{"model": "segmentation model", "decoder_norm": "instancenorm", "decoder_activation": "silu", "decoder_widths": [48, 96, 144, 192], "decoder_block": "basic", "residual_init": "zero_last", "beta1": 0.9, "steps": 13500, "batch_size": 64}
Rows from block 9 of the encoder of a small segmentation model, named by matrix and row number. Rows with one number belong to one channel. Each number is 50 + 15 x the weight over its row's rms, rounded and kept within 0 to 99. All counts start at 0.
After each channel's rows are labels from the 100 images, of 14976, where the channel reaches its highest value: "peak on" is the class under the peak. Only what is clearly more common there than usual is listed. The data: rendered rooms with furniture. In brackets: how many of the 100, against the usual share in percent.
# convs1: 3x3 conv (encoder.blocks.9.convs.1.weight, 144x144x3x3, each kernel summed), inputs 0-71
# convs2: expand pointwise conv (encoder.blocks.9.convs.2.weight, 576x144x1x1, transposed), outputs 0-63

convs1.96:34 64 35 49 62 47 64 94 59 59 53 32 36 34 40 65 44 73 65 49 48 60 38 38 74 48 45 74 46 48 80 42 29 55 42 48 50 48 37 32 59 63 35 75 54 54 43 60 36 60 58 38 77 53 66 78 57 68 59 44 60 66 25 30 38 46 39 28 58 75 58 43
convs2.96:65 47 54 37 61 99 48 39 49 60 51 60 41 54 42 74 61 86 60 66 61 40 68 88 15 64 54 33 99 53 48 52 73 36 61 00 61 20 57 62 79 45 96 66 65 60 43 36 57 53 56 40 53 46 35 70 58 53 63 54 47 52 31 60
peak on: wall (81 vs 37.9)

convs1.92:30 77 51 33 79 45 33 39 48 42 44 34 37 27 43 73 37 40 54 33 52 57 50 55 78 59 60 80 49 43 34 39 56 42 46 23 27 38 44 48 78 63 50 77 57 49 54 49 51 48 50 57 36 73 60 74 57 75 47 49 78 50 42 44 42 39 26 29 47 77 73 44
convs2.92:51 50 54 34 48 84 51 35 53 74 51 49 59 50 32 72 58 71 48 57 52 52 53 34 44 53 51 52 81 49 45 53 52 51 49 87 56 16 59 51 72 53 62 54 25 51 51 33 52 52 52 55 52 55 49 49 52 58 50 54 53 55 53 52
peak on: ceiling (85 vs 15.7)

convs1.57:48 81 49 26 84 66 43 36 41 46 48 35 53 41 35 64 37 31 58 45 66 72 46 59 81 62 61 81 44 44 31 27 41 44 62 41 38 39 61 37 83 68 43 76 57 52 47 46 42 55 63 47 31 79 71 68 58 77 52 50 80 52 56 35 50 49 36 40 41 73 73 61
convs2.57:50 48 48 31 53 93 51 34 50 78 49 48 50 51 32 70 46 70 48 56 50 46 48 37 49 49 50 54 88 51 50 48 48 53 45 58 53 13 48 50 68 50 60 56 35 48 51 31 50 49 50 48 51 51 53 55 49 65 51 50 49 55 51 50
peak on: ceiling (77 vs 15.7)

convs1.67:36 78 55 47 82 47 30 31 54 54 53 49 48 34 42 62 39 34 44 37 53 58 47 54 81 58 68 82 49 41 46 52 57 45 64 30 30 46 73 58 84 67 35 81 55 54 56 57 37 64 61 58 36 76 64 71 59 74 65 52 82 54 55 51 59 54 35 36 40 75 72 56
convs2.67:54 52 48 30 52 99 50 33 50 75 50 47 53 50 31 71 51 73 50 60 51 51 52 30 47 53 53 54 82 54 50 49 49 54 49 65 56 17 52 48 71 50 59 52 30 50 50 32 52 51 51 50 55 51 56 54 51 67 55 51 49 55 53 54
peak on: ceiling (87 vs 15.7)

convs1.19:28 65 45 19 64 52 34 44 28 36 49 28 34 22 44 64 26 22 50 24 54 45 49 43 72 56 64 74 47 24 29 30 45 43 52 24 24 45 58 27 70 61 59 67 57 48 52 48 48 46 45 44 25 66 59 68 54 66 46 50 74 51 40 34 47 37 24 23 43 67 65 43
convs2.19:50 54 54 37 48 86 53 36 52 74 57 61 61 50 37 66 54 70 51 54 50 49 52 25 54 48 51 53 81 56 52 50 48 52 46 93 54 23 50 50 66 52 66 53 29 47 49 34 50 47 49 50 52 52 51 53 49 54 54 54 52 43 49 51
peak on: ceiling (87 vs 15.7)

convs1.61:34 77 57 41 75 48 31 29 32 38 28 43 45 35 44 69 48 20 32 40 47 57 29 47 80 49 75 86 57 35 32 31 31 31 58 34 34 45 71 56 82 59 28 77 44 45 47 41 49 58 48 47 38 74 54 72 51 74 46 49 78 51 41 46 50 54 38 37 36 70 67 46
convs2.61:55 48 47 29 51 99 51 34 49 86 51 45 61 52 34 73 51 75 52 59 53 55 50 35 50 55 52 46 83 46 50 50 54 50 48 54 57 07 52 50 72 49 63 45 26 51 53 29 52 50 45 57 52 53 58 53 52 70 47 48 54 59 52 52
peak on: ceiling (73 vs 15.7)

convs1.40:30 64 66 58 62 50 26 11 38 50 42 52 54 40 21 63 46 29 29 49 55 25 35 53 73 58 58 72 65 38 37 43 46 33 55 48 45 15 65 72 82 55 25 77 24 62 26 34 46 75 61 52 43 59 39 57 55 60 61 66 70 58 55 64 62 68 46 45 40 43 43 45
convs2.40:53 50 43 31 47 87 47 34 51 72 46 46 48 47 34 72 50 73 55 58 49 50 49 36 58 53 51 53 76 47 54 45 54 52 48 44 55 12 50 49 72 49 60 50 29 53 50 33 51 52 48 56 52 49 53 52 47 74 46 47 50 57 46 50
peak on: ceiling (75 vs 15.7)

convs1.38:26 63 40 54 56 29 33 41 59 32 40 31 29 30 60 62 56 30 50 44 76 56 43 62 54 66 69 57 28 49 28 76 30 52 59 35 36 90 60 53 46 53 21 44 41 57 88 41 41 54 47 47 53 53 64 52 54 60 40 67 68 27 51 45 33 48 33 46 43 61 61 36
convs2.38:52 41 41 46 47 85 60 33 54 34 22 61 53 53 30 71 48 72 59 51 40 46 54 26 20 46 43 52 68 54 39 65 51 58 46 71 47 37 50 52 72 41 55 47 39 47 42 30 48 45 44 52 51 46 44 45 44 80 50 61 35 61 52 46
peak on: ceiling (100 vs 15.7)

convs1.32:27 66 62 43 70 41 25 41 40 35 40 36 38 25 45 71 44 45 37 17 49 38 43 52 74 55 65 78 59 21 31 44 48 44 52 20 19 58 59 41 76 62 41 70 42 45 42 45 40 60 48 53 42 63 62 68 58 66 56 54 73 49 57 42 50 60 26 22 31 60 59 35
convs2.32:54 51 54 39 51 91 57 38 52 69 43 48 68 50 37 71 60 73 42 60 52 49 51 35 47 56 51 51 80 53 48 56 49 49 52 99 57 14 69 51 71 54 69 51 24 52 51 33 57 54 45 68 51 55 52 49 47 54 48 55 54 49 48 57
peak on: ceiling (100 vs 15.7)

convs1.136:37 59 38 57 60 43 22 30 71 22 67 75 58 25 59 62 51 44 60 26 50 55 62 62 57 59 50 53 54 28 48 73 55 66 29 24 16 31 47 47 67 64 45 67 55 54 68 52 37 61 82 59 40 63 71 64 56 63 61 43 60 48 43 45 50 77 27 31 35 62 68 52
convs2.136:48 41 32 50 54 67 55 41 55 65 09 36 62 53 39 63 24 61 50 53 46 40 49 43 36 49 53 54 89 60 47 60 45 44 48 70 52 27 48 46 62 51 60 51 35 49 53 36 55 57 34 59 56 42 79 44 42 61 50 58 34 51 47 50
peak on: ceiling (100 vs 15.7)

convs1.98:25 75 47 27 75 51 35 41 44 40 49 45 50 29 53 80 36 26 50 33 52 49 57 51 79 58 65 81 58 33 29 39 55 60 57 27 26 38 54 36 80 58 55 82 52 52 65 53 52 50 58 53 40 73 53 69 62 79 45 58 81 51 39 39 54 46 34 33 48 72 66 43
convs2.98:48 54 50 34 49 93 50 37 49 80 56 59 56 50 35 66 50 67 46 55 50 51 52 30 50 50 47 50 75 52 52 48 48 48 46 80 53 15 47 46 67 48 67 49 26 50 50 34 48 48 47 51 51 53 53 53 53 56 50 56 58 50 48 48
peak on: ceiling (84 vs 15.7)

convs1.41:41 61 32 56 68 51 56 27 41 51 47 21 50 33 00 68 64 44 73 42 31 31 45 73 59 53 69 68 37 24 35 79 35 45 68 43 31 58 44 56 66 20 58 76 28 58 72 54 34 47 53 32 31 58 35 66 30 45 63 66 51 48 44 31 44 61 33 29 20 53 51 53
convs2.41:53 45 61 32 35 91 44 24 39 73 56 43 36 40 27 82 47 92 37 58 59 62 46 92 72 57 46 45 89 50 60 61 48 46 51 32 47 25 40 56 90 51 56 57 16 48 48 23 48 48 37 46 44 52 57 44 46 10 53 52 50 41 44 49
peak on: wall (70 vs 37.9)

convs1.85:33 77 48 29 78 55 34 32 39 47 44 24 48 34 35 60 31 35 41 32 50 55 48 51 82 49 69 79 50 35 31 43 47 50 61 31 27 50 56 47 82 63 55 83 53 60 62 51 49 41 43 55 30 81 56 70 53 73 53 49 78 50 45 44 51 38 32 33 48 79 73 48
convs2.85:52 53 51 33 49 91 51 35 52 72 53 56 56 50 34 70 50 73 49 55 49 53 53 40 47 50 52 52 87 58 53 53 51 52 50 74 53 09 50 51 71 54 63 53 31 50 50 35 50 52 51 49 54 50 53 56 49 65 55 54 51 52 51 53
peak on: ceiling (87 vs 15.7)

convs1.0:52 74 54 52 75 58 51 39 52 35 66 72 52 47 53 68 43 37 64 47 45 49 43 55 78 63 82 82 55 34 44 44 26 49 62 38 41 55 69 50 84 56 40 81 39 54 50 31 60 76 71 44 33 70 53 76 41 82 64 63 83 58 73 45 50 66 45 40 38 62 68 52
convs2.0:49 45 39 32 48 99 47 33 43 99 43 44 41 48 34 66 44 67 53 55 46 43 45 45 60 52 48 40 71 45 50 39 47 51 43 46 52 19 47 47 66 49 59 45 22 47 52 30 48 45 40 56 52 47 57 49 43 73 45 44 51 58 40 49
peak on: ceiling (43 vs 15.7)

convs1.15:31 59 33 53 69 44 35 24 36 36 47 41 52 27 38 71 34 73 60 36 41 52 66 64 68 53 32 54 75 31 29 66 45 62 59 30 37 24 43 50 72 46 53 73 54 37 84 57 49 62 73 58 31 66 66 71 60 77 52 70 56 53 43 32 57 59 27 27 43 66 66 54
convs2.15:33 36 38 28 38 59 24 32 37 82 47 51 35 42 32 46 33 48 59 36 27 17 45 00 60 36 35 30 62 42 55 29 36 39 34 89 37 42 22 56 49 42 50 51 29 37 43 31 33 53 24 45 57 32 24 41 33 29 30 41 34 54 39 32
peak on: floor (100 vs 38.5)

convs1.87:15 59 34 40 63 60 36 39 39 63 30 39 33 18 46 68 45 62 47 18 53 47 49 60 62 50 49 60 48 29 43 32 44 52 48 25 24 53 67 33 64 49 48 67 48 39 62 56 47 55 40 54 33 70 33 45 57 64 55 62 55 49 40 44 42 41 29 31 38 65 66 29
convs2.87:45 49 56 49 50 42 48 54 49 54 51 53 42 54 54 41 54 42 50 39 54 47 52 58 82 44 44 43 44 44 58 47 53 40 48 78 44 50 42 56 44 49 41 48 51 46 51 52 47 45 49 47 51 41 34 49 51 21 41 32 52 35 52 46
peak on: floor (96 vs 38.5)

convs1.48:31 48 39 53 46 53 67 53 54 15 49 38 31 23 63 49 56 30 67 39 35 46 38 33 60 35 57 54 30 32 56 67 34 49 72 37 19 84 58 25 45 35 52 39 36 56 70 52 25 37 64 39 27 43 51 48 41 46 47 44 46 37 60 26 24 53 29 27 19 47 43 56
convs2.48:48 36 45 49 50 89 43 47 39 74 71 31 62 38 49 53 68 56 36 46 44 46 50 43 49 46 49 42 87 38 49 41 69 52 47 29 42 77 33 34 55 16 82 55 61 45 38 45 47 57 56 28 51 55 44 43 58 54 53 57 20 73 31 51
peak on: wall (92 vs 37.9)